Rows from block 6 of the encoder of a small image FSQ autoencoder, named by matrix and row number. Rows with one number within an expert belong to one neuron, the router's apart. Each number is 50 + 12 x the weight over its row's rms, rounded and kept within 0 to 99. All counts start at 0.
After each expert's rows are labels from the 100 images, of 14976, where the router gives the expert most weight on average: "strongest on" is what is common among them. Only what is clearly more common there than usual is listed. The data: streak pictures of flow and ridge fields.
# router: slot weights (encoder.blocks.6.mlp.router.weight, 16x256, trained with AdamW), inputs 0-63
# up: expert up (encoder.blocks.6.mlp.up, 8x256x256), inputs 0-63
# down: expert down (encoder.blocks.6.mlp.down, 8x256x256, transposed), outputs 0-63

# expert 2
router.4:38 49 53 53 26 67 35 37 55 70 29 45 48 38 27 46 67 51 49 61 28 45 64 35 41 58 37 62 66 62 51 44 68 40 44 64 46 42 51 50 37 39 61 44 56 54 49 27 52 31 39 43 58 52 50 69 71 36 58 43 33 70 22 63
router.5:53 61 63 47 55 43 55 53 43 49 47 52 40 53 18 56 55 43 34 58 62 43 39 41 41 61 51 43 50 23 29 56 48 58 36 63 72 42 32 45 47 54 46 69 52 53 27 59 46 77 49 42 37 71 46 75 43 77 55 52 57 47 53 57
up.0:66 48 37 52 52 48 25 51 51 48 58 55 45 41 47 52 56 45 38 29 45 44 52 58 53 39 28 40 76 68 51 12 54 49 60 60 56 56 53 43 27 35 63 58 43 59 58 44 40 55 33 62 42 49 62 42 60 39 42 56 56 63 35 55
down.0:64 30 47 59 55 47 48 55 62 63 70 40 35 33 42 65 49 51 46 67 50 55 46 55 53 68 54 46 62 65 33 28 40 38 43 39 55 58 47 39 62 82 50 42 61 75 45 55 43 41 49 66 39 57 80 43 54 35 66 57 53 28 60 53
up.1:39 46 56 57 59 52 86 64 57 66 52 49 54 34 57 37 66 63 76 57 48 66 68 39 42 52 68 40 64 50 27 48 65 59 61 59 44 50 37 42 41 68 36 49 68 48 35 75 49 59 31 65 30 36 36 58 62 53 50 54 47 56 47 49
down.1:50 55 44 61 51 42 59 46 69 55 38 53 51 25 44 42 47 46 62 49 60 57 43 41 53 43 41 69 42 55 63 66 40 32 59 46 47 52 60 53 33 34 56 52 40 49 47 58 62 22 45 55 35 49 42 43 36 74 74 39 42 40 62 64
up.2:35 50 40 65 41 52 64 60 57 62 52 49 29 41 35 30 61 56 51 45 41 29 48 40 37 45 30 66 50 29 37 48 50 60 71 59 70 55 49 37 50 48 54 53 36 44 61 35 58 51 53 61 54 47 46 45 57 54 66 72 29 48 42 43
down.2:56 59 36 56 57 48 55 31 63 56 54 59 41 38 33 36 44 63 62 43 48 23 55 57 51 54 56 57 69 37 49 62 49 62 47 47 23 25 44 40 35 21 55 49 49 66 51 62 44 38 47 54 43 58 31 52 53 49 54 42 42 49 55 54
up.3:46 54 40 37 41 59 63 56 68 54 45 65 67 48 54 66 62 54 53 45 57 30 48 43 34 43 43 44 40 56 26 35 48 47 44 52 40 43 35 40 32 48 50 43 47 45 63 53 57 37 29 50 42 36 44 68 53 52 61 52 45 49 51 47
down.3:76 48 42 30 66 59 33 45 55 57 44 66 53 57 57 60 46 40 37 53 43 58 64 30 62 44 45 37 41 56 48 51 60 40 43 46 46 55 48 57 77 54 51 46 53 20 63 58 63 47 46 58 40 34 62 35 46 67 52 57 57 36 57 48
up.4:63 50 61 72 41 35 34 43 26 26 47 57 41 53 54 45 62 31 29 29 33 61 51 36 41 44 64 50 26 51 43 61 42 32 50 34 53 45 53 63 67 56 36 59 75 44 73 54 24 71 53 43 45 72 68 35 53 38 34 41 52 58 61 59
down.4:49 54 31 61 41 58 64 31 27 56 67 57 40 47 45 64 35 45 56 39 44 66 77 54 69 45 59 53 57 43 66 39 38 45 48 43 51 61 57 25 70 46 46 47 52 50 53 45 63 54 58 63 38 59 48 49 55 87 53 66 21 56 62 36
strongest on: fine streaks; turbulent; pair of whorls

# expert 5
router.10:45 54 54 41 48 43 31 41 54 53 25 36 30 53 47 42 41 48 54 75 62 55 61 21 33 50 46 55 42 31 42 68 66 50 52 55 48 47 45 66 36 58 42 40 54 30 49 57 54 71 67 50 48 40 61 53 54 65 61 40 30 52 52 56
router.11:31 56 35 59 89 44 53 38 40 53 46 32 40 63 52 61 67 65 43 47 68 68 76 34 33 70 60 72 55 45 47 51 58 58 37 54 63 52 61 52 57 36 33 46 58 45 40 52 68 24 36 48 51 41 53 46 31 56 62 40 34 36 55 51
up.0:42 25 30 74 55 44 53 53 45 57 43 68 45 38 35 55 53 68 57 47 62 38 45 40 51 54 58 60 76 35 48 28 51 51 38 55 57 48 51 55 29 43 66 62 59 50 66 65 45 46 76 51 46 48 60 54 52 21 47 66 31 59 40 33
down.0:51 31 12 42 62 36 61 57 66 43 48 42 34 42 45 50 43 57 52 29 69 44 53 58 47 80 54 44 54 51 49 41 36 21 61 54 54 57 45 47 55 47 36 70 44 33 62 54 49 62 60 52 39 35 44 28 53 68 42 51 40 62 36 38
up.1:40 61 46 49 63 50 50 56 59 40 57 59 36 59 42 58 52 29 48 36 54 52 26 49 63 87 47 50 20 77 71 44 51 36 40 36 56 44 34 43 56 47 50 70 46 49 81 43 57 54 35 67 43 66 65 47 78 31 38 45 30 56 39 53
down.1:58 30 59 37 57 53 40 37 17 67 59 44 45 47 53 40 51 57 49 32 58 39 43 63 63 44 43 62 51 35 48 37 55 24 59 62 35 45 57 47 71 52 43 49 37 44 47 60 60 70 46 52 31 55 63 69 38 47 60 53 34 55 38 52
up.2:36 67 48 53 64 59 53 64 30 65 56 55 64 44 40 41 56 40 43 76 56 64 57 57 53 59 39 38 34 34 57 32 32 61 62 50 54 59 42 31 46 37 39 40 39 36 48 49 38 35 50 62 61 28 60 37 34 34 68 64 53 37 91 52
down.2:44 68 55 30 37 47 40 59 43 45 48 65 52 42 21 67 48 34 36 20 39 55 61 51 66 46 70 49 53 47 65 57 47 43 45 56 45 48 48 51 64 69 38 41 53 29 62 55 59 52 47 58 44 68 53 65 66 11 51 47 60 44 41 51
up.3:75 57 47 68 61 61 53 47 61 23 55 62 48 75 37 58 44 52 31 42 52 66 47 64 59 23 62 56 28 41 73 61 48 62 36 47 47 52 55 56 61 17 47 50 60 32 36 38 49 73 63 48 73 47 54 46 63 37 62 37 66 41 60 41
down.3:49 40 52 55 52 83 42 54 71 63 35 34 56 68 31 56 73 44 65 33 24 78 47 76 44 71 59 34 51 32 43 44 72 60 61 45 37 35 50 55 67 26 47 26 51 25 40 51 46 62 69 57 57 46 34 42 44 62 45 43 56 48 24 57
up.4:45 40 55 63 55 36 40 67 44 30 48 42 55 40 53 49 68 68 44 57 40 47 70 37 48 52 57 54 36 48 48 50 66 48 64 62 78 59 37 49 28 43 38 58 47 67 54 36 43 72 53 58 44 52 42 40 67 29 43 59 50 47 45 63
down.4:46 65 42 42 56 50 37 52 64 38 61 29 59 37 36 44 51 54 55 52 35 48 52 40 69 59 35 48 48 40 56 24 44 45 58 55 52 89 51 24 62 59 38 62 61 61 57 45 37 33 59 61 52 61 33 41 66 40 37 49 54 47 52 56
strongest on: turbulent

# expert 7
router.14:53 50 47 51 74 60 71 35 45 49 47 43 48 68 42 58 57 60 75 49 43 59 80 85 35 65 59 42 46 63 64 43 53 46 50 55 43 55 79 47 59 40 30 54 59 75 46 40 43 19 42 31 51 55 45 16 50 30 60 56 46 44 62 45
router.15:44 45 38 61 69 66 59 49 55 45 42 65 65 64 21 42 42 34 61 51 43 55 94 64 49 50 53 60 68 66 55 63 54 50 51 46 50 49 64 81 51 54 53 35 46 49 54 59 63 40 62 28 40 60 49 26 53 66 64 49 49 50 58 39
up.0:36 42 22 42 57 64 54 44 65 50 51 29 56 34 60 47 75 42 60 56 49 41 28 57 50 72 41 43 50 43 56 77 49 64 48 52 64 44 63 55 48 66 79 66 58 62 75 49 56 32 41 31 45 49 49 49 65 53 56 48 58 52 53 34
down.0:30 56 33 28 47 49 48 17 54 57 53 44 54 52 38 45 63 47 50 57 45 48 37 61 51 62 39 53 62 38 38 46 37 62 65 43 81 57 53 41 62 58 38 63 17 65 54 45 30 56 44 55 36 42 47 66 47 63 42 63 45 29 57 37
up.1:61 43 50 47 53 46 47 43 44 46 46 60 40 36 59 49 61 47 29 58 65 28 54 45 47 28 55 49 70 42 23 32 37 58 55 59 62 46 32 58 43 47 64 63 52 44 48 63 35 34 47 33 48 22 64 45 54 91 43 65 38 54 45 55
down.1:61 51 54 44 32 47 56 49 30 53 42 47 29 35 47 47 39 58 43 39 45 46 58 56 51 57 55 53 42 60 40 33 64 61 48 49 65 73 56 38 69 75 49 64 60 16 32 38 68 50 41 39 45 63 69 59 45 56 40 36 57 50 66 32
up.2:47 50 55 41 40 44 52 43 50 42 46 44 54 42 36 44 41 41 58 37 64 75 39 80 64 41 81 42 70 40 49 62 56 60 62 50 53 34 71 52 51 42 62 48 67 54 58 65 41 45 49 48 66 51 54 48 52 49 45 54 69 52 69 52
down.2:37 48 65 44 53 47 72 63 56 38 30 59 50 56 31 50 66 55 45 49 30 41 10 45 53 54 45 54 57 46 44 58 45 29 53 42 53 59 59 34 56 62 41 61 54 60 42 44 45 47 33 31 67 48 76 50 47 56 46 63 66 61 33 60
up.3:25 72 49 52 52 36 57 25 37 48 42 81 57 64 51 29 34 39 68 42 51 45 43 51 86 24 59 25 46 27 29 62 22 32 51 53 28 54 41 55 60 52 45 33 53 48 64 42 74 49 66 55 49 41 50 61 61 62 41 71 55 67 44 30
down.3:51 57 52 20 57 54 64 29 36 55 41 58 58 51 65 46 44 27 47 53 34 57 58 34 54 63 62 62 57 54 39 58 62 58 65 43 73 48 53 52 38 42 64 35 45 37 55 58 33 51 45 58 43 45 68 34 65 60 48 44 48 28 53 50
up.4:43 59 72 53 50 52 41 62 32 78 68 39 62 56 63 56 54 59 70 73 50 48 89 30 57 36 41 25 45 50 63 54 42 62 44 72 41 49 45 49 54 55 32 42 60 46 64 66 48 30 28 41 50 75 49 54 44 60 35 40 49 50 49 27
down.4:37 35 76 48 57 49 47 35 41 30 31 51 58 42 76 50 54 41 52 52 60 59 45 31 53 35 41 52 41 73 26 44 57 46 48 57 49 60 47 56 31 57 68 51 24 42 55 46 56 50 41 40 53 64 57 30 37 55 65 48 35 38 52 42
strongest on: parallel

# expert 4
router.8:46 44 51 61 56 51 38 60 47 66 77 72 42 40 44 61 61 38 70 57 49 39 17 66 33 55 53 45 64 51 44 33 59 50 50 42 38 51 62 38 53 54 54 45 52 59 66 56 61 51 50 72 41 23 47 38 55 51 45 45 44 39 54 51
router.9:30 56 42 40 68 53 40 43 54 48 58 37 53 61 27 65 58 43 64 50 42 51 34 78 51 66 61 34 68 59 56 34 46 56 36 37 41 48 33 52 53 50 30 66 63 64 48 34 55 58 59 60 52 39 46 32 38 65 70 52 52 26 36 66
up.0:35 58 65 48 26 21 51 60 41 64 51 56 37 56 42 39 49 42 50 37 49 56 33 70 37 55 53 55 71 59 49 47 59 47 46 64 49 64 41 41 46 39 40 42 54 33 46 46 68 37 43 54 67 38 64 56 64 44 53 43 58 64 65 48
down.0:48 22 38 50 46 57 50 28 46 30 54 35 49 35 65 55 53 55 32 57 58 65 59 43 62 66 54 48 54 31 52 63 66 51 48 48 53 48 27 40 53 37 61 43 51 20 67 56 72 49 40 59 39 57 40 65 60 47 51 47 55 40 51 42
up.1:48 43 38 59 53 50 45 58 82 31 29 52 46 63 76 70 38 52 72 25 43 33 54 37 39 38 56 50 46 58 63 50 46 60 65 35 38 66 60 42 47 35 59 40 31 59 52 51 66 50 36 49 38 78 70 39 71 37 38 62 55 42 48 53
down.1:56 52 43 57 53 55 35 37 71 46 56 51 51 42 29 65 46 50 30 61 44 45 31 64 58 60 32 47 49 41 60 68 64 42 41 40 55 37 39 41 50 61 61 48 56 66 39 48 29 64 40 35 42 85 40 54 55 44 57 52 63 56 51 36
up.2:55 53 48 55 50 41 55 49 51 49 51 47 41 49 69 49 35 64 61 46 68 42 56 55 24 63 48 51 55 41 35 66 65 54 30 96 64 40 67 59 63 50 53 20 61 60 58 54 34 34 57 43 43 51 37 40 32 41 57 49 20 53 61 54
down.2:52 42 25 49 40 47 55 32 62 52 29 47 48 54 66 37 39 41 50 46 58 58 47 54 49 46 47 51 44 21 36 45 49 39 46 47 24 82 34 41 39 66 51 43 51 66 70 30 43 46 73 54 55 44 51 46 67 61 49 40 45 49 62 35
up.3:58 90 64 46 56 48 40 36 48 54 59 64 66 59 46 59 69 42 42 41 41 44 59 48 30 44 69 56 64 49 58 40 58 61 35 39 19 43 44 35 51 63 73 58 59 27 49 88 49 59 71 39 47 60 43 46 51 44 47 21 55 43 52 53
down.3:36 45 50 35 52 60 72 61 56 46 26 55 48 58 61 47 52 53 51 53 43 38 52 37 67 45 60 38 49 35 44 38 53 29 66 43 41 43 54 61 69 45 28 51 55 28 57 51 49 65 32 62 28 36 60 67 58 63 42 53 29 50 46 62
up.4:47 39 48 62 58 42 45 46 64 59 37 44 58 54 43 59 55 44 66 62 44 46 60 74 48 46 65 64 61 55 41 63 54 83 69 49 54 46 52 59 56 57 29 46 57 29 24 59 42 56 42 48 51 55 61 34 29 41 39 39 51 67 40 66
down.4:27 40 35 35 42 55 46 49 69 19 67 40 64 54 32 49 55 53 33 47 43 27 54 54 55 44 37 47 42 34 45 48 64 40 32 60 47 43 49 53 31 44 57 66 37 58 48 58 74 20 29 39 50 52 35 60 55 53 53 57 53 59 50 45
strongest on: high contrast; parallel

# expert 1
router.2:49 61 58 54 50 57 61 42 50 52 39 43 57 46 65 38 51 70 29 60 54 32 61 51 61 43 53 45 24 50 64 68 41 50 62 54 45 47 61 35 52 45 43 57 55 40 46 44 16 20 72 50 38 76 47 60 67 37 54 43 54 58 38 40
router.3:66 44 67 43 39 49 50 62 47 55 57 33 51 39 33 56 31 60 26 45 50 38 24 67 70 56 47 64 48 37 43 49 45 48 46 49 51 46 51 26 60 48 50 65 51 67 45 56 36 62 54 58 50 69 38 59 30 50 48 51 64 51 54 66
up.0:48 43 47 71 62 40 51 29 50 51 43 72 50 54 65 44 59 58 56 35 57 49 08 55 59 49 50 43 46 48 30 32 50 44 49 62 25 56 49 54 26 63 50 33 41 43 47 44 45 37 42 62 39 46 54 41 38 36 58 45 47 54 44 55
down.0:50 39 45 58 60 41 69 43 62 52 71 31 28 43 66 68 52 44 58 37 59 46 60 70 45 53 56 63 34 39 42 68 54 38 62 56 58 46 40 50 58 54 51 54 65 22 40 63 43 46 49 44 48 55 62 37 46 66 31 35 43 39 51 44
up.1:64 54 61 47 50 54 35 61 39 44 28 71 72 39 62 52 52 50 35 68 66 61 53 69 66 36 48 26 48 28 34 51 67 57 55 46 49 41 53 36 44 62 55 60 55 53 49 56 58 55 45 67 69 38 65 70 54 33 48 60 45 62 44 52
down.1:61 47 70 41 48 41 55 42 44 51 46 41 44 57 71 44 44 56 33 53 56 61 76 54 46 34 49 42 60 37 70 35 44 45 59 58 62 55 46 65 54 76 66 50 46 36 72 56 54 49 56 64 54 46 53 35 64 49 60 43 74 56 57 55
up.2:20 42 57 46 54 43 64 57 53 36 44 48 59 60 57 45 26 61 54 48 21 52 30 67 54 42 34 46 23 58 44 68 64 43 52 73 41 49 51 32 60 52 45 38 50 48 49 53 73 43 53 49 46 38 44 64 61 47 57 77 50 51 35 40
down.2:35 59 38 35 53 32 62 63 54 48 58 41 52 40 42 33 56 34 49 46 64 39 61 63 49 43 39 80 71 38 43 64 57 43 41 65 58 44 45 79 47 70 42 53 47 30 50 41 75 43 57 26 51 77 80 50 54 59 32 30 65 75 55 60
up.3:36 48 52 56 57 63 63 52 55 58 60 37 38 59 51 67 25 69 51 40 25 62 46 48 46 43 60 38 52 53 54 56 56 38 45 37 49 56 47 58 62 50 52 47 47 60 60 34 51 52 54 48 47 34 34 57 35 62 44 11 60 44 35 56
down.3:56 56 47 74 66 61 37 73 54 64 39 54 57 45 40 41 58 33 54 56 47 35 70 58 54 49 57 57 55 53 58 65 48 57 50 57 55 45 58 33 37 47 46 48 46 52 26 52 46 56 65 79 32 59 47 56 49 57 49 58 55 80 44 79
up.4:51 58 44 59 27 39 55 42 39 57 57 26 20 60 51 26 62 46 61 52 40 52 51 50 41 73 69 60 58 51 31 72 36 58 32 53 51 68 43 53 53 74 57 57 61 74 57 41 29 46 60 58 44 50 50 41 56 55 44 42 65 47 53 24
down.4:40 48 51 45 51 40 52 28 53 57 60 48 39 61 39 33 67 58 32 70 54 62 50 31 41 47 50 33 67 70 54 61 51 45 44 61 40 57 63 28 58 47 35 53 33 70 45 58 46 37 34 52 49 62 49 63 51 46 49 43 54 45 63 49
strongest on: high contrast; parallel; turbulent

# expert 3
router.6:48 38 52 62 35 56 57 62 52 52 53 53 57 34 49 37 40 70 23 39 40 40 39 56 72 54 36 42 42 38 60 38 53 46 62 50 51 42 51 40 54 35 68 38 46 55 51 57 14 35 42 50 52 78 51 69 48 46 48 54 44 48 58 59
router.7:63 48 56 53 48 66 47 41 58 66 33 60 44 42 80 40 26 47 27 39 44 33 16 70 53 47 30 46 43 28 44 43 39 48 70 45 31 51 39 32 45 53 74 67 63 47 54 44 52 45 50 57 49 50 39 76 56 48 52 63 58 62 56 58
up.0:39 63 36 47 39 42 32 37 43 57 60 60 48 50 56 66 46 80 39 43 43 41 51 37 69 51 40 55 48 47 75 42 37 41 45 39 49 30 62 62 31 57 36 61 40 55 65 36 62 65 55 44 55 42 60 52 48 54 57 54 58 45 44 27
down.0:42 34 43 51 42 65 56 26 64 45 35 52 46 37 42 39 61 59 44 37 51 45 20 26 58 63 63 34 54 46 32 45 57 47 20 58 50 62 36 33 59 52 47 57 55 43 55 59 35 53 41 63 63 56 49 54 46 33 55 35 44 58 52 40
up.1:35 40 56 64 55 51 46 50 53 40 47 47 58 72 36 49 42 53 36 49 52 55 44 46 40 50 63 47 47 63 37 64 53 50 39 49 50 71 14 43 44 40 64 43 71 69 56 50 53 54 67 61 48 53 60 65 53 33 63 46 37 55 31 52
down.1:43 65 20 60 28 64 41 50 61 52 49 53 42 75 59 38 56 60 56 48 59 37 64 57 44 43 37 34 62 41 70 58 51 37 51 43 29 45 33 69 47 38 45 47 46 64 52 54 34 25 54 24 56 66 68 27 62 67 49 52 56 34 49 35
up.2:51 42 40 50 63 59 45 52 47 34 42 53 66 47 61 46 40 67 45 46 50 45 34 55 64 50 78 32 57 63 50 70 63 40 47 48 81 65 50 57 56 63 62 38 49 52 69 40 56 48 38 53 51 55 59 45 63 50 65 24 49 54 38 48
down.2:34 45 33 70 46 54 70 49 47 55 65 52 44 48 62 48 67 69 50 44 68 40 39 64 56 37 43 26 68 53 66 52 35 23 64 44 33 48 55 81 49 40 44 28 31 42 55 50 30 33 61 51 67 51 37 64 41 58 32 38 45 44 66 50
up.3:89 62 31 63 50 50 50 42 40 31 52 52 26 55 58 52 41 48 41 52 52 43 46 35 37 46 63 46 70 22 62 62 56 50 52 62 39 53 70 63 39 53 45 53 71 53 50 75 44 63 77 37 73 43 48 39 62 64 45 63 65 44 51 48
down.3:63 47 42 37 64 42 62 50 45 60 23 61 55 47 34 80 50 51 40 58 61 61 58 59 34 55 57 53 42 53 54 36 45 61 60 62 63 44 40 76 53 56 69 49 39 39 45 52 48 44 53 39 61 44 42 51 33 63 66 44 63 61 33 40
up.4:45 61 39 43 53 66 45 51 50 50 32 42 49 60 60 63 50 59 76 54 36 60 58 39 50 54 62 49 34 68 58 62 56 70 75 48 33 46 34 41 47 66 34 43 36 61 46 50 66 58 54 44 71 55 44 62 27 55 80 37 35 55 63 53
down.4:54 43 44 42 51 57 53 41 55 49 26 54 58 65 65 44 61 34 75 44 56 46 54 26 63 58 47 43 59 61 65 33 56 59 69 54 70 58 55 53 56 55 58 47 20 61 44 61 61 54 72 47 51 40 48 61 59 53 32 38 38 59 34 55
strongest on: high contrast; parallel; waves

# expert 0
router.0:40 59 51 64 49 52 41 56 57 17 43 52 50 53 80 52 33 34 80 39 55 80 66 41 60 34 45 32 64 63 55 40 55 40 79 47 45 45 42 46 48 46 21 57 60 34 47 59 56 54 54 39 52 54 32 36 45 63 44 55 69 46 38 38
router.1:47 43 49 53 52 53 49 50 55 32 35 34 45 47 56 52 28 70 54 46 57 75 42 34 52 56 51 29 31 37 44 39 46 39 74 64 34 43 28 55 45 41 52 74 57 51 47 47 55 36 71 28 46 51 38 35 60 32 45 47 58 51 63 51
up.0:62 35 51 45 72 48 62 64 57 40 63 66 67 60 60 44 23 71 50 44 36 34 73 57 33 48 58 76 41 44 44 47 35 51 43 50 81 60 19 61 47 55 40 64 42 41 49 72 39 48 60 55 45 41 57 55 62 38 48 44 50 54 37 54
down.0:31 35 62 65 51 57 48 49 55 42 64 47 62 59 65 53 29 57 58 49 53 56 63 41 48 46 57 52 35 63 50 42 28 45 32 48 51 45 42 43 61 66 63 44 65 32 35 38 58 31 64 49 45 40 39 53 39 44 59 69 35 26 72 67
up.1:39 51 56 45 47 44 58 55 50 55 47 64 58 99 45 43 49 73 44 46 73 66 47 47 33 51 81 29 64 40 61 41 35 53 60 32 49 46 57 54 55 40 31 38 53 42 62 53 76 47 43 48 31 34 47 63 69 51 48 70 67 71 39 53
down.1:71 62 49 67 38 35 44 38 50 59 55 52 53 50 63 38 51 39 74 49 46 44 57 60 50 71 27 55 41 40 40 36 62 69 53 28 42 52 54 57 35 16 57 68 37 56 24 64 37 39 52 61 35 56 47 51 37 41 56 46 67 40 55 65
up.2:35 64 52 43 44 21 61 73 42 53 64 33 42 46 18 35 52 59 39 63 26 53 49 64 46 53 54 38 78 37 37 58 34 53 55 55 66 42 51 56 45 46 57 48 57 71 58 56 30 38 68 57 60 57 44 31 28 34 31 67 67 37 38 48
down.2:52 35 63 64 53 41 64 55 61 68 59 58 67 31 47 38 45 51 40 34 43 42 58 42 42 58 47 51 73 51 44 58 45 46 53 55 48 42 65 61 41 42 43 46 44 67 45 45 53 49 54 66 38 42 59 46 56 42 57 61 66 58 45 71
up.3:49 60 59 61 46 45 48 55 40 19 64 49 41 37 53 33 45 38 28 46 56 46 38 63 46 66 42 64 43 48 52 36 35 50 49 40 26 45 40 43 40 63 37 44 48 44 36 28 43 67 71 40 50 62 40 31 54 66 35 60 69 62 47 67
down.3:39 41 45 48 25 30 37 50 43 36 43 38 43 54 63 25 73 55 25 51 35 45 38 69 40 50 53 43 55 52 61 59 49 60 39 45 82 50 59 43 58 50 57 73 58 54 49 69 44 51 41 32 40 50 61 68 65 86 58 36 72 54 49 49
up.4:45 31 48 57 46 58 52 44 47 70 64 68 47 33 31 55 58 52 66 40 54 32 38 34 51 39 53 46 71 56 51 52 56 27 46 55 37 39 70 62 20 27 35 55 42 40 60 29 47 53 55 66 52 40 58 62 60 51 80 54 44 20 48 45
down.4:40 39 40 62 50 45 44 55 48 64 40 55 57 48 69 50 61 50 42 49 34 31 64 40 33 55 53 46 54 61 56 43 64 44 37 42 48 54 45 44 79 41 52 40 72 49 55 63 55 56 64 48 40 52 40 38 60 35 48 82 51 57 58 36
strongest on: high contrast; parallel

# expert 6
router.12:55 47 59 46 45 50 61 35 47 59 57 49 57 45 25 31 43 45 39 77 39 74 53 61 39 44 43 53 57 49 56 43 44 48 29 58 50 49 57 76 48 53 52 52 60 46 37 46 82 53 48 48 38 53 44 44 64 33 59 50 31 47 44 41
router.13:55 50 36 42 44 66 62 63 54 66 44 64 51 51 48 32 41 32 64 57 51 54 72 31 35 53 51 64 57 43 58 79 60 53 44 61 68 47 74 74 71 49 57 42 47 24 53 39 47 89 33 38 49 59 46 42 70 64 46 46 49 23 39 36
up.0:51 60 33 35 55 30 29 57 58 56 41 42 57 30 40 73 61 42 36 45 32 39 42 61 44 57 65 56 49 55 43 53 29 62 54 48 47 42 31 59 75 39 62 73 39 30 64 55 27 73 45 41 49 41 30 49 39 34 56 52 60 72 35 54
down.0:54 48 43 32 36 32 52 65 25 56 48 47 54 37 66 68 56 34 34 25 29 46 66 47 39 52 51 46 52 53 50 42 36 46 52 48 48 56 29 58 44 77 33 45 57 51 34 62 37 37 43 64 44 38 81 45 58 54 46 50 52 65 41 56
up.1:67 39 56 58 58 46 45 71 26 56 39 61 50 39 50 28 42 35 51 34 64 35 42 63 66 65 54 56 40 69 54 40 28 32 52 75 54 67 54 52 33 49 65 63 49 49 58 55 44 56 35 49 53 40 62 56 52 53 57 53 35 60 66 64
down.1:43 38 52 57 50 54 59 49 53 42 58 45 26 56 56 46 51 49 49 44 38 54 40 54 68 49 57 63 62 66 67 48 24 43 30 65 58 37 64 43 50 67 45 39 56 37 54 60 64 47 25 64 56 43 53 34 54 46 39 55 62 42 56 47
up.2:66 54 51 49 49 57 54 46 57 51 41 52 57 57 73 63 78 54 66 29 56 53 40 50 69 61 49 57 48 61 61 44 33 33 56 33 62 41 57 43 34 61 40 55 62 42 47 70 38 31 55 47 64 36 61 56 29 50 41 44 62 38 28 45
down.2:55 48 60 55 47 46 63 40 65 45 35 56 38 72 77 55 42 36 52 65 53 43 58 43 42 51 69 47 61 56 43 34 49 67 53 43 55 55 61 29 56 63 56 51 43 64 43 65 45 58 51 37 63 56 52 54 61 30 62 57 67 70 65 48
up.3:43 44 53 61 53 45 65 63 33 53 70 52 42 46 48 96 39 52 48 75 33 51 47 33 51 40 43 37 50 48 43 35 45 72 53 70 39 45 56 56 41 46 54 47 51 39 42 52 58 51 47 55 51 60 60 39 54 62 73 38 55 48 65 66
down.3:22 45 52 67 46 49 12 42 52 45 45 56 36 24 51 59 51 41 37 27 60 71 42 56 66 60 56 52 48 66 66 38 51 33 44 36 43 75 48 60 67 41 59 42 58 28 46 67 71 50 61 63 57 52 37 59 54 57 57 73 57 30 47 37
up.4:61 49 51 41 54 48 63 43 53 53 44 52 50 76 93 31 32 22 52 44 37 37 38 48 52 71 39 29 71 59 64 54 61 52 71 41 53 90 72 47 50 55 46 68 67 55 61 41 43 54 51 72 43 57 66 28 55 59 59 41 63 42 54 39
down.4:57 57 41 38 35 48 49 66 29 33 68 58 36 53 78 33 40 55 32 60 63 69 55 51 53 41 41 56 59 51 41 50 45 43 44 55 46 48 45 42 37 48 39 59 59 49 75 43 41 44 54 30 55 48 37 45 54 61 51 51 75 54 51 42
strongest on: parallel